config.toml
model = "class-conditioned image flow-matching model"
conditioning = "class"
num_classes = 6
cond_dropout = 0.1
norm = "groupnorm"
scale_shift_norm = true
attention = true
upsampling = "transposed_conv"
residual_init = "zero_last"
beta2 = 0.999
one_sided = false
batch_size = 64
decay_fraction = 0.4
final_lr_fraction = 0.1
weight_decay = 0.4
Rows from block 9 of a small class-conditioned image flow-matching model, named by matrix and row number. Rows with one number belong to one channel. Each number is 128 + 32 x the weight over its row's rms, rounded and kept within 0 to 255. All counts start at 0. Numbers have three digits each.
After each channel's rows are labels from the 100 images, of 14976 (inputs lightly noised), where the channel reaches its highest value: "strongest on" is what is common among them; "place" is the part of the image that holds the peak. Only what is clearly more common there than usual is listed. The data: scattered letters and digits in many colours.
# convs0: first 3x3 conv (model.mid.2.convs.0.weight, 192x192x3x3, each kernel summed), inputs 0-191
# convs1: second 3x3 conv (model.mid.2.convs.1.weight, 192x192x3x3, transposed, each kernel summed), outputs 0-191

convs0.147:171109121150100083151090078125134104101141194140185099119097124088150107140156142171107168120087117167165153189161142138065160099101106160149089151129133139107133083137108106147115151100121160068139121149152160129150090084160130148121171131149116125120138118140053131099126096132098114146179091115154076113179069105028104229065156120117120138126171108101083098076140189174092111133167127153150167118193148140081099102141119120161102129109121160104131143142186100114171125132166095155140124105151225110116130148125173126090101092140131166145130097169105046137161175100143102133
convs1.147:121119128147179098119134099146132103188132129047144086093199154156073119132140153069147089124146135168164143128079162144170149175138161113115126117083162117155109146155188190194169106164167134156168175145084161181149183126126091129174141145150104126168121143191143145116179127088081123109163110120117128153155114096185178177178059126138130141103176122180085114173102119146106184134121119153160073090109134152130153132133108149116122118083091126131185190201138186175118130101163174093101129153146169136117115075155110150104166169121151146110137065169138107101144124099089124130
strongest on: orange; white; yellow; pink
place: bottom left

convs0.178:131186123156132114153111148152134098121157156144124088127171136153127074140172061173100122109217155074140059106130133095181150085143134174133134161152177151135145144146140163109133135120089115160130132118171081112128181145148131143203139109081139132037105123134155111122130159102180115134100107181178089122135106091133149113096080127123126162131073124099178117089128125103162128111143132097112090086073124127178170102122091139106140120169124068143168197142051135139071162134110152110119107094110047054078180154092085085150104160179171115137154146114139167100088129123098105161
convs1.178:194108104106111074108165119136137138114124161125131117093136136165120149151144126164151075158125092102166154095136121073099071102161108111123142161094112149139099136112109113040161138093090143148133151089136167093146157141127124132143111136117097132110104172147038129127043142125199132147155090171097138120132125163127106140097110122116133111097060129099133123159123169205148154157131111108186128127200166145088074168130132091061133133143107130077084211221075120144122141160104139194144136117152201063113173170083118141132105112144142114092116090139105037131141118120124154137
strongest on: count: six; black; red; blue
place: top left

convs0.63:154126120101164117088154122136079102134127107088136113133160136090113132108082166067184165157122072139112130155093160131134082077138162136086120079077159105107136188128142123128166138111122069198178163147180086091128046135185095168135103120159111173090154114065173069104124133205081111138166072034135138073128162128093064145122098097156143131104138161157143108137115152155101088118165125116101143133031110105116146155144106163164120095104099105136132092091166183160101111072107111115107119153132081157111099098100130111144153141141125105142179117145136162103107130172149153077
convs1.63:119149109155143169144096098167221126118150162118111076158086121120114125104107150065116135077066147091095115110088123189140116145104094142095081158093103111114182082129096156115108134105125138143110088117115130135116127116085083141140159094100164106055155121084200146143114124079067147120098146093076147093095149145188203118133177157129090066062151120148116109131109052138121103120157172111061118129107090105159099158165075149102127174104144116172132057089135104129136163148164081140121172180144119104137074119117086132163148172098085159133151099084185165101141129119117096117
strongest on: count: six; red; purple; black
place: top left

convs0.143:051143087106164111104149137104087113095162152108109087153168109093101122102145092107080135147105043111110104141079128164098099108136152146092105159155139139086161114077154140129159153156117145162143099126023137162087076145130093166107168086142095098092135101103061164127165109105068136175080210127113159107137122169059065089109130138138164105076116132097123155142157103135138124124147127130130066139101118110146158119148141090096132157140181087188178157120098192141135121131161160149119178098124112084105099145070100084069127122147158190116123066110122070144155098131123120094
convs1.143:105085178093152077171088105107154119132159112141109107140156171173131184130123178176107158131120133125108165129193191124175158141114163134072119093094190115155135093129156118188106160157141123140122134158163072096079162150094173145100112148160078139221178154110117091100169134128149140093094153081162090116093088113151115155146055136115091129144196127155138094109129129183107114152160101178174105149108098129146194126114182121202094151116156113120130111106109138143156125091089165079169114074138137133154063133106155130115131073163070101095175151120116140139121160119098071170
strongest on: count: six; yellow; pink; orange
place: top right

convs0.174:114091145146157129119151124144148115144185119162114099159116144113150118101156125146150138117141054115155148102121137121118187102122155143138167151109173110147192151149129200101110183091087061146133188163198110109124051180142108165132130139163142153134131134123163145126099120144154099124107123166130158142093075125183150077230111102144114158063110165123177093169083146183151111143154115185123072078108127132196105142147139116128108160144094142141118159217137121138089087069173141096136124102105047138121173147117104088150107104100081118125151167113111165140162061130076171125
convs1.174:131151075172120101149089126158089117152152106067148137175104136114113130080096079109145129160178139143156095153122111120131133178091096126108133112129130130133183095121148154156110159112147161160159090182153065172154187148131126097156134122112165128084148102179161132087194098089074114120177106054115117146125112039089140137141196145140101101114193111143038129115092095104107130113120123152175090118148103117157178100111131188158151093091134154159118084126096175139086160136095151043100102179082125161115077117149107131152096165095146145210169123172145149153121142156168163116
strongest on: blue; black; purple; count: five
place: top left

convs0.141:082129111112141114139135108088092097162129162098092000134180146213115085103165096127105126137085117149146071117182118098134121017161110143116140162093138161106127186174142127152144106124138104187147129075051114114116108136111074133111127180158112157106145125144095093111167141133105145158086123078087097105144110134147154066125080130138132143117085125106089110125118128080127154111099152098122098107051167191140177133139092089112094127116153101106143135128064111146083159140109168076113101105094130101086198085081087079107104110158129126100138091143106157108137138149140137091
convs1.141:123097097102101046117154184112121139088132130151151158072139099169113186157124139166148072161140116112135144109158120088090109093123137127097157139115112139096116105111139123072156111113082128072119108092107116070107122137135157086106118157132117147207095137088039138157093154138160118154126127131147112184128101112105116097134134117119098120147091138139149116156178175178149129165149091077194133098133139141063116151109115087068092075153094121079093228171063135157099107163125121190111140092120136117108179115066092100148076094189188098090107164122116075142071125109108115160
strongest on: blue; purple; brown; black
place: bottom left; top right

convs0.170:168131166175149088121166086069147108159113163008112124132119117128051170112109056101154095126151045100101069178108153118132118038114139138122097110131166108116145136156148162109112121156143115161120153143136059132159110141156040152034166128133150088119155165074135154135108191074161166130172161135067131121138114149102128085165134115143124139113191096162152149124148139164145152176088134138157083135071144092098141139147137135145134099118132149082139122134120095176088114096169118092086131144148123143120086124098114067126107140117132144162137147098188085143157163120147109138
convs1.170:103146151135144155161077111144191144119150166120130059163159199120159057096171190133179170124118059085141153103170141152120122142121120120137129129064124121138081201132157125061129112077126118190129192093148166171103123110103098135125110139134090130105162121139174120104153097109112136117089143180067141070107130128177135165130090150136150137098141092152141114156071075073114192101092129178088132171101164121163110113143115170116189134107079143143152089182173125172109137095123156137095130155167187105163114153108087118122172165123068163117148066116150141095138116076125163120
strongest on: black; brown; blue
place: bottom left

convs0.44:138100103115170117080103146123056061116103149088092162118133086131087166126069158059122137202115083142152136137117129161078102090166154122085151180141096100137140124072164123110108115152128133178123087092085148150123138147141105163089150187128142072050108128121167109145105155099131110165123066111090148055098110103084067166054167125122100129104158178093028112097165123151110142119149117112083126110079115109097185106130114129156126145146110133179114062114176177139153101090153159169129125148135124160141083110133134112102077094106156112160151093116141114148160150134121139059
convs1.44:073140187130124134153172056116137122137161131165161143156097130160147068103104169074147133127138153123078146163095137217139154196113141157120097080149154166144146115080083143108160116131123118145112090117122146160156185087142112211145150145146147112095149096182169105104089111076078122140150141171124135054141151154150183159140129113130132146101180133138121127154113142181122172130106157174145150183170117173194113172155103135153093156082103075194174104099158105126167111111111087135160132177139152154086060128175163155083154169127114096132163083138165161090184115109124097122
strongest on: pink; count: six
place: top left

convs0.38:050167141148090081086116100166069128132146116059162106132120139173108096130138145062154123160164116089153139110088158176117117168148156108129149145114118092126154131140151111084124104081104055184092096130063134117115079133146120133074177118100107125058112148125119085187166186116090168185115039121132183141114122145092157133081153130115123106128169103113111167161106116087088097091139124101099076179074122117126088151152153111136156097118188100130146068063154152155132153135123103109119123148082084127143145135154090117106075169117109153204109140111137098168162161141127124053
convs1.38:132090086101180152101103045117192093123136147111144184125129126148098126134112179127159140105132136133088148115137125171134132132062099130124118112100142079117115102113187121153084103140139158114123119166088134182121130110116175092095117142142164102181102114158149121055161147108132127124109186136096085163093064134160151159184085103133131087109211098159141139160137104149101098133074108221108164124127110137157160137199152143097134159075104116153127165139165135126136126047130116141129100148114118144159040081104101098134193099155075110078166101095116153142093121093029110112
strongest on: count: six; red; brown; blue
place: bottom left; top left

convs0.126:134137165078108106146167105057098183134153115076103151083141118136146133114117190113122108155087054153138116135168127079072122128114137117124154118114146177154163126086140150145119148179171082179139145134126101186099068108136021150035123149150117120149110112095102105097121146137100113168107094147066074113115192126072072158122126112109146146140196134127063109141134102156124156119090133111116137167116158135102135151147123134101124185102128200128095063113185104161141079083153136154164120171138124209117110098124157168126129086123080127183144058135146102168124120111130142116
convs1.126:141135064221080130118112118062171106071082123157120187131142112086128107128083053138109137123104132113128146150141085119079112139110117128126117120163107134095166120166128081075080133131116161079029097092088148096124110125138220122141093143079120122143182112071158149086122130124165120132109120066152151113133134189101083098143208165098090078139071122112179146156143150124139073117130164124087137142162106131121136091121135118122094137154171156102106084098128154041105076163108090154118117138088101113123116166149141106124084113109162152143107157083134127176095133146092102187
strongest on: pink; yellow; white; orange
place: centre; middle right

convs0.47:139135091155117152177148148135163148131135109181126144144093119162106139135154105111152150150161139126146138143130082144149135174130129138169131167092100103102210108112186137126150130118064130124100168132185082109114144142159124109189127096137164085042131107165160153137116133156143144151138000182138153083104152142084099175022119169146150108078134118056167132090136180125143100140200106146094126118131185125122132126152107151073162078065125105153117093132112113142111174124127131147136102168120122127094141102138090132151110146121126127133092000115131154126117142124091127134
convs1.47:136142163088119147123165100073127141140137133094093089146145182100159083151156157182084135142080138123119121123141165132152117140125120117123132157111145131147102104171123149197112099098186133154127143130111187108148130091140142155096151150157085133080097146171142116079104130034112164133152170088090136211161133169176190162204080124135135172199130092107175119172133086175148169151072078176115184150156077142136120122139203088169152141137105103075156116102178117163157128158115111109148135101156139160181095155079173103146137079136112140111095122087110092123178129081180101123
strongest on: brown; blue
place: bottom left

convs0.90:136124092112129115082099133138134118138091131208113147095115151112099155146134145135165176127088096146118131113110081142102086117096114159179120128056057061119137137052122113084086161081073101108101154157172143196089140092151149143108133092147131105000181146115085136122139158136087147108116084133141160128111114102081027142117133184196103115066161162110108102152107144171090105154141098135117109122104086104123091157149189157095152102088129138145153118132165155118139117077114165130105151152098129169159125131143167115138096105107161156127152098130104109145095140142145157086
convs1.90:076160164089108099166162118105132125115122089122182163139163165147158151105097090052206196133126101119093145189115159207139174191104147159127121099137158168105153135112118136167148141159135066105137087164094129190106172092080109207107113125133151150201174082129160114128125120108115090125075138143185092053126156103173163107163147106130104120126158165149147153125153140118105120136151157119138110140096158159136202154131068166147137125103129116157096119073127141147148161105097149118113125158099143184106116114150139178123162205147086113133168105126194196130160109103094134140
strongest on: orange; pink; white
place: bottom right

convs0.191:103112168090130140085142112145157127179123122123126177109118172093088127112139154134130177081095089073047160107152082140116176076090067130110087079144163120152090112119095133122097111138190145119124216172145113209104087081120134114059099077153092047150120162152056140117087095147149088126089099122136136098135137085139108088149050155093156069157134133128116151155144108135136140106131130165101113172119145119213179149172129072118187114102142143099129122106167141152119128140138122137063106122128161160101159132060176138122152130141124188129097131155146143073105133138141154112
convs1.191:158108169119117085148128155146122137133143137203168115130105143140151206103099153072108132146132146104160118194122184122158144108120118147101089100152111108146220061092118183147110119123045092103144104106156068116092144124079060147127128125125172168101116130092177144163123137170076179107111132063151101104139106119149156170163162150138052150106158150126171093059142130151101094118175181096156149127093105098125117134157102120165053186158148144104143061107072117138132127126116128114142147155166137128132124081172112153156090121145131090152187171115158204144159154111129085120
strongest on: count: six; pink; orange; white
place: top centre

convs0.71:108172088153131190152159150083146151123152113144151135110141159117112162134115166176138118124124077108207146166138097087107118150129121127151184140109153163153152098081201178139152163133089070192112153143141072149092146160108045081134169167115135059185139098144148094068121144140162117131112134213117158113123145125102101122069153100142141195088101106139135146187159088132120183130136140109112136171126142130156124140179099142086120150105099218155131108139169104146160153092165102142120115144136115088093101080130144161125202139154078149109184076129104153160145088163123098072
convs1.71:140146131109157121113163092111124151106154133073089161192096115084152144124122116213114224154073113080117112128145156120167146123135115092121137173148125210149116124145137125191110182149217104146110123176101159161153181113121100149156087102130110133090142132095127107127082111120158123125171135075154117157066159116184110091172103150094120116161132118059080076185108120159194120147127105145125176126159146123138145089115153118194149128131127086120090093087088138141133133144108171102114158138104143148218122162119141136101130134130101086124094076096104118129172208144181089186
strongest on: black; purple
place: top left

convs0.34:108116140143121123116114134107110106080148133163122105163131112103078130171049137120131159139118060139132123096124133165116135105183119148058161150111108144098138144120142144133118160165115054113162116163136133136109027123133077120078190091132098118000123122105117121118116148098075095098142097133173146136154116147092068123078099108128146120103138119121101054077139149139130151153100100147150124117099119119118157092130092105144085125106113152157156140108171106192145154130090142136143131118138155128117191092090125057186030135140130139192137049097105127172134148088140111089
convs1.34:051156117136147205138125152130178107163149129071143141144149126158111138119105137067133189083095159121070149115076152202145160171081144114146109092123147123111142111082102165175143145176192100130153152162088127200180127125108100149132139119121127107159138115117178076136142095115092128121118129118131138120102154067129139128119118117161123107121190134098130115144129079064108137108150084073126108151131098136189169123120083204118145145099125095197101101077153159175110167086124147078127118155117096185123071096115102126134209217082105141107131110126180192146131107158150109110
strongest on: pink; yellow; white; orange
place: bottom right

convs0.131:137154099115149114105151125121163151121135181124122072116166165118106124118091103160139139135109057135165074144117110088130084052132104106131149146127099181120131147144122113098192110111123121148176137126124032075107045173128070167105166123107086111074146155119164124111163110099123121165188253151120145147156098128133114124134159141142115144139103138123184068152160109146115172128087086114124139097003143110162143085150137081091155095141114139158165156161077118131107157093111152113059108136129103155095096100081139101131048180147109110122115123109116156113144114138168130131
convs1.131:160109206098173076138103117170134100148130159117133011136096138180104194125150170020128145137120166143130134128091179151200157170143119126114142117120172113131163122110119186191117098093096108164199149126149083129130188130114076112127172107147179110094101119119135108160164134102092155118099121113107087084108102081140190187108120124145110134085198132170128105058130086148103101159156122092162091108082110097127138151119109164155128136123150100139153125123155077176141150127163137078144143162141170155134115102127099142166129139138065152153189125149152164091130111111086123126
strongest on: black; blue; brown; purple
place: bottom left; bottom right

convs0.152:107070120125098112087090111126132108127125129078130106128121130116080061129113137112114157142107081091106117121119144131110158130096128103118101142126084089117161138164109118154137128125152121096055121087058073133098098132151136097109155116159066106077123175147111140144139166093040134137100059119083134134156117153068159104071137169145096109178156103065092091086114162087123104084145132152061076102072098107104176094108101170140107110111140118171173000032146129156144109165127103116133134113149100139108111115145101091117068108127107148149140079111166143088109137128122117056
convs1.152:168217125165075225100113083108133131095131131179131165164140106108112082087135128132162129134102137114124102133147101132102112157103092135133091117156061146126165127141100106073047158121083166102045122141146164135120133120161147172128125144110126110078205088079187137107149098095102111176143074073094124135124170168138108149126229139121100122084076137096148127108124111144134105106136207157097120144152109111142093102158130153132110141123174192143117038082177141073097121132147089120084137169121103133100123180165133134117108158136130089172133123133119150199135140112133130133
strongest on: pink; white; yellow
place: top centre

convs0.77:087155101126128120175155129148124125123223129174130053132121103138097069149105076135073169129174071145143125102152108108137154078164148177157175162072195218145119178126175167087122121108104117148189107121163078073114110153145071143134137106127147149116132108090088116095116110135127130123168151160150082131142137125117132107098108135127155158128097103088144101086158135166134132132160107116090144126097220162134175085076117119088187065134142095122167154158054119105067157167131132091122094105123086100066190103115090145178060137142130140118162099121136098136125124131131135159
convs1.77:194106110119146040167140174156126085163118156108114050087148157140080157134179144120128050167115119123188132132115146072123051121154116118093135102096114108139110127138143115031176103076083160165147135098111121095155185132106122112164113144107101116117096162114088158155118152110166161122141111128116141103165101120116115136145126159095136129093087122165116121141092143181110176139121130100200090098143153146076104146122116139101101107134127147078111186243087177160090141165101153129101150121149208090101127118118087099103055117138161180108131117142138094137096143093104124175
strongest on: black; blue; brown; purple
place: top left

convs0.52:102141126165151107114125130103146138127161196097169109127153133164135158122153165123124175112089102067131190152129146129126161079155130142146097192181167160128154163120154217118131102087119144158147210182130093127094079102113095111137112151135145094129131109124137151077116129148068123120142125162095144141140130123085116131089160095073084122128123110182171142118112120068097125112082147147023156195113128160133079127143136098138139140120185195109104032054141110121112095105129058129132123136134187148142148121127121177112175138114074146172146120193136105118217125159122139131
convs1.52:149081051169125116101118190111167115115140131167097144129127127067136178128146098199057081151142119150134131128144074059077145117088105127081118174133134125083134104146144143098108132129135149113085091068190122089110093144127220045096119093131111130139145153088136143090182128172146107127123107070135147152087137136072035124123151160093117099165086103113128135177129121106165095086125123137141140116115126106102148071106133118115121105151106148092102108138108178109075149153118100097118097105105050116163156132046094077145095091116177126136102149116108146192081116126112084131
strongest on: black
place: top right

convs0.46:071082113112156136121155169174163117143141147065135087173122107157122104167123104165103081116087055076090169126116103137095209118131137137119145133144078161080119147105096104094208099080139118092095090106120134109136112147170169164099117104129114139111134142159104162170130142142114085131132132139135126122147127120149105100120078125132137059144073135101194119089095095081150109081116085184155108125059146104090126076116083096111179098165183076146143132150069143174098185130088163102058113125136079062137116091062106105124116167113156127135062081124129099114136172087108116104
convs1.46:170105143093153036154174128153108108136113121122117055104105137173128177140164127105103055163176141178140144104097142076121127110120131114134168118103129121112096136115149145089123078099075118127165151107140151058132141130119127084140138120154161145156077147147027123161112166122187143111126127147138115111170077095125146160139104106128155132095124115175117139122156144210097096208109106104176113080112156127057093163122161111091122118148140130092131254222130099144135110142151120157126127084102197079083135126082109141131098092150119135108107143121119073090111116123081121142
strongest on: pink; orange; yellow
place: top right

convs0.154:137110139126148232129127154167121164151089150128108221120139143157069127168132124160191154124148090129149156167112086135110103093100096131122096111143139127141073147171117112146082139109106087104103116123090150143142127137104152166122164166066164087116154092176155187193116210127085185121153161143088144099139105128136103081112121119148150101122117151123153147141151136099101147144124095118133123152168115142230099125145139096197062075181117125140135104151150107077153118109115176120103200153087178164157124156082103102094133179140187117161128102143125144138132088127045145069
convs1.154:135117119116091088093098184126142116088099115199182193111119091167126190135104076166112132132125154152140111153136125109082173117142147129132129106133120119089178100101143146169112101124092089042137084128128104068058065120121155104124111102132148155187115151105105134164131153168153165121136198070185116103136132130131130083176158138125077090165137147152200188104161129122118030120140129072151156099108118108067144078094122083111030138153160138110155124101119125127128074155132130153137141134109091148132161094115128094145101068160134116122105189084127119103086195109113109133
strongest on: orange; pink; yellow; white
place: middle left

convs0.45:095101149136194151128141116170084151168170112077112130124140117174071125116076140144137110153130066088144153193153110110060119074127119118135162129159130134139117133088114120110147099183129108113063133122084116137161086103164056091129096154144173116113115138189108180090113071133101144184140077169093081074199147132081069106129156102164122111097135137109124086140118134103160118105118097133093065138138101097084139127130154156124124155067126111114157068091129097156134105092114150136112133127115110138071146105126127149080156099177118141086126025118166104130134124135150111003
convs1.45:118121088102091174088082192074142121108140161148107141098191146092140126153137086179149117153145093105133164077152067114070097125106144149107165158126083158097079111172154082087157142143135153092102119084121164110092091134097187091050119160116108151166124121091147144125143123143117101142087184145084145171095180141098047080128134159128158142177079134071145155153083145085106127111098143119075128093100120152121145130105118128113143087122077097145085128105137151078134118114122123199119100091129083112115189158051136072146128148120172133063057134106136103170083074156130136113
strongest on: blue; brown; count: four
place: bottom right

convs0.27:136118096155114116136115090078091078123112123093114142114108123151118157158080105079168159127152087112091130160109102178162076183132115161106094129093050091103163130126076079119127118062073123075119087098041057121144153119132118183135132137129132152139172170113154154117125171093160126136147080152095111060134136143073092137102118098133095117097127135105134095111100195118092122181070126128171074148080128126155152105141127145119079127162117129145160178142089137130135144155116135142112147178137151125113103134255110103114006181129146121091130099115124144121110137108141115093
convs1.27:119091142108101104135151141136147178115128117124135116140119149171129144156170086199101142163125084125145084127149160134129157082144139109162187130102176191117078149158135149198121142121188103113123128130149144116106081098152135108086142087146093149074082126166051104159097153126147102109144160158118115184116143107176163094113069120122134106239079139160151107150165114121150095167113079128137183146134127122096120103079144083176158133137152081098138113120141111145169111153155143145161146097150125177203173174066177108153142060185136116172096130106109043089167141158186106147
strongest on: count: six; white; pink; orange
place: bottom left

convs0.184:162116148117113130157106129129157158133103109118059187121092128116141148107132169136150119158102193137098156119138138169069085160120105050110094135160089140124071136118122169148100134170130133099122070147115164153159185038098167162118129100169131092124124114174121137149134087093098127119132063187143177131109130148086147119145133102068137090107186151149123163146159124139107181124151120124102160098210064111109126153166132165171129212144105173097080065134197137140205080139162150200111140125102168112185089124179149152128183131099139131170107133132094168129119137147130124108
convs1.184:125182144127146174120176122125150162178157124128193189125123147171119085105196153160118202088110080092177094158130191137129146147126159102152110109126126167147112134176157148163158102135141097126096124196103108188148091122159072179117153133126077117108098135142150124140092114096080151120163098135095132167166111143181152165170087158161068168154127127112131070125115120147152165107112133110129179162143112145191125112141215131183103117149115119179156068112119155167134089117109147099134151185165095142131100134167174150097121113185103101143150068131085155144225169159151094129
strongest on: orange; pink; white; yellow
place: bottom left

convs0.3:142150127140124089156114154095134053147090183105121043149166118143130113108145160146170096097169141206149097099097149127187139125119134147083100102164155137107115118159115139113147154138113129167211126122138092101081174185102196194204133073085093147103139114145136133147114183148149113146157169086163107112122085085112198088141110149148147163123095144088181130131127137082152094108102121115148043099078092138135138128144118163104130113161131109113170169095069144142139204195100143108156095115149097054108140118160129111140097120166158137128169157095145104125089147095135147192
convs1.3:153088090115119128110151162161080154092145120167144171143076080119121147169134039155139040145147094168135090100120079065079105099170131100126123149110109112118087138139151116097168106138075123098096089131098138088154077157113128048157118112115154128144065121165051178119082165171179130128155124173112164129157134139066091095086156143130145074127093147122157167148148158111129137086134116124110143113161137140095060119159127063097121085158121125137079184172107095107119112140136098217165135116129134092120178152106171104176149118115137108126049102142096138140125129172115180103
strongest on: black
place: middle right

convs0.168:001117181113130099126117116081119072133137112129158138135145131171132104115080119148108140150089072103114119091110157069033117105144133161131151084135155111103121172105117211106145111087137106205132162150082138127121020099125091150108094115146135105148139192136111165097137068109141129154133116149078139110142128123117100092146157094122150105126143123109107081125183139047165141088097134134089125145106165130090155140128161118152130131034171108102151088051124111142116109124168124090078128107099114153140148131109126149070092086159150098137132067160148132119158116147152140189
convs1.168:174100111165154137158105152123117172154123146126103115102130159060149101128168152174121090117144107152162151131169109085056157086110137164096086131166131147184069131182141060057136134136136145148064111033192101171127100152135165125111092206115095111108143094106202134099154115170101131083074126157098152154125132104102089161084151158110191143139105120128073163121114123150141156061099170192079142162116112106142141132170119150129157077124063125138123129144126148092104125124123099150096102071151100084097116166127154107103075149112152132121166140131197152139167099170095123091
strongest on: brown; black; purple; blue
place: bottom left

convs0.76:122168106130141027152175093148120110123090119097152125115166071167146150100172162084146112048144130106181081116109086122097152159112079113123149163104172156163105123115189124111098103086086104116148156145113117117111123117108084113092105077111145120099100106116076114073145150083128147112148079147188140118135149114156123143135178160097099141123119140163119121097148110135143128112153116116176173187161193130049177113137146134147119128076082180076126120124129124156089160130152104140157152055159153183090139148111082167143112067095048138164152114097113044173139089143139183169
convs1.76:172111153155187107140132156144082117155151130060097067134135184077118082136149149157124107145144067138176120162137124091122150161141116119094091173134136158200126175168156141112137147146178157200104151086140169184163158140182128102182096171130100088077149111165143121107157092119116117094146058155060188109123162145139097170090121134080186148141102143113062110127061117115156200090137130192149114139151155153139115120132099155139148100097065102145116116202115130128117113145134147097091117146158132057119124135173156108068135178084121124162133053143153120122146130157146161126
strongest on: blue; black; brown; purple
place: top right

convs0.95:132116109110177147153137186130149132159133057088168114164196124109133079125131082106124099099141118085116142111076131080141140099138123161109155104095191120148139166133123136121156080116079128110121134093138059114092150168146077131148114139113126134056105126131142123129115110052139138123139099133174129133160090079118147085084085151154108190065119167112165085062119177112151149125145151141212121110078134126122178060148103169073145095140106063153104182117094150164034178133081159087131125090114128092072170120145085134147139111091131113125160077126165171087141167130088120109
convs1.95:185142165115109037137170130117103180093132156139119105120126147172129137134144095188111115218139095138154094224158154111124147093146141087114101136149118197120084123156137143080143153090120125157094119083114165113122135125130136115166157105140096140119141118154064146137070120116171135104135125130078103125167116101156169139159131098103148118177076129077151105146110147198187173189107110168169151125154116158100074106133164106180110077098140085097137147140113083146128109162182186114135172111153157089128146167100169115121092113165109080105116096101089035095164161169169133177
strongest on: orange; pink; white; yellow
place: top left

convs0.102:109103128150166074093151108114078147081095114120135156140152170087148142137121157088062084077131138122117104114103131101166076106075126147086132156131109143141065143029140122113176092114136154107104105125104117125094112159110149162108084125162088119086100132081081105128159154125076152059147055135183172123124147129098133152105106140172156135187151078144083133144093060139088110124128160155108087111089107113062146144094120123128116089124094082052067098098144117134132131114122085119102136171120149099065091101063141102061050076137109144090165140140167106121079163116127108146
convs1.102:066131116149091143151093072081141121119133118112137127109153169116135149125054145124157122117073092132081146118145158154143129160072124116062144050109137134141144086118070110157136154166139107130111123146089088173117197160087172151107102154085130161172115145089183125099148090099035093134093165105094097088068149083123083111079107118084110126125135138085102097098152123150102144133168119111146116202137069150171199113099090171104146132105102111172099062111101143129147175080098145133146143100107147145096043180142118106125148154136113098136178160156153176196124097109128102141
strongest on: orange; pink; count: two
place: top right

convs0.11:178122090151105124161129098177107117109129105182144109128087121110124109110141171145147106151155173143156158093126101092127102115117152146132131084141123114146123087073142126090103147102110145144149193205165182143159159139141124167203094174116135146120117096157102144135122149095099175128173123123131162095104101140095123179087186095146169170069152122141142099150091141193152163142198144075173141133223098081090127177154172105133127123053155179087108140140175091129151101154085083123151099093126180100139098106189164139109110136060125080105139143156061106142134174194106148158
convs1.11:089143124164124173101122148102111167159150132104135156129200122108117113133139159118212162135128092089144178168138099144135163157080093144108101162130141125118119104153128139153125153158164131152114104125136115192117153110154107160093142120175127102182235123140169115092147103190113117156109106112143156182119150163172125088150128159135131147124148097133112143160099099051139182080109121150099131131088132096161121142131076137086138062096034111141129096138155176161059143103102160133073131175124077178153147096124115124101141206102174155141147118125215183143160076060084129124
strongest on: black
place: top centre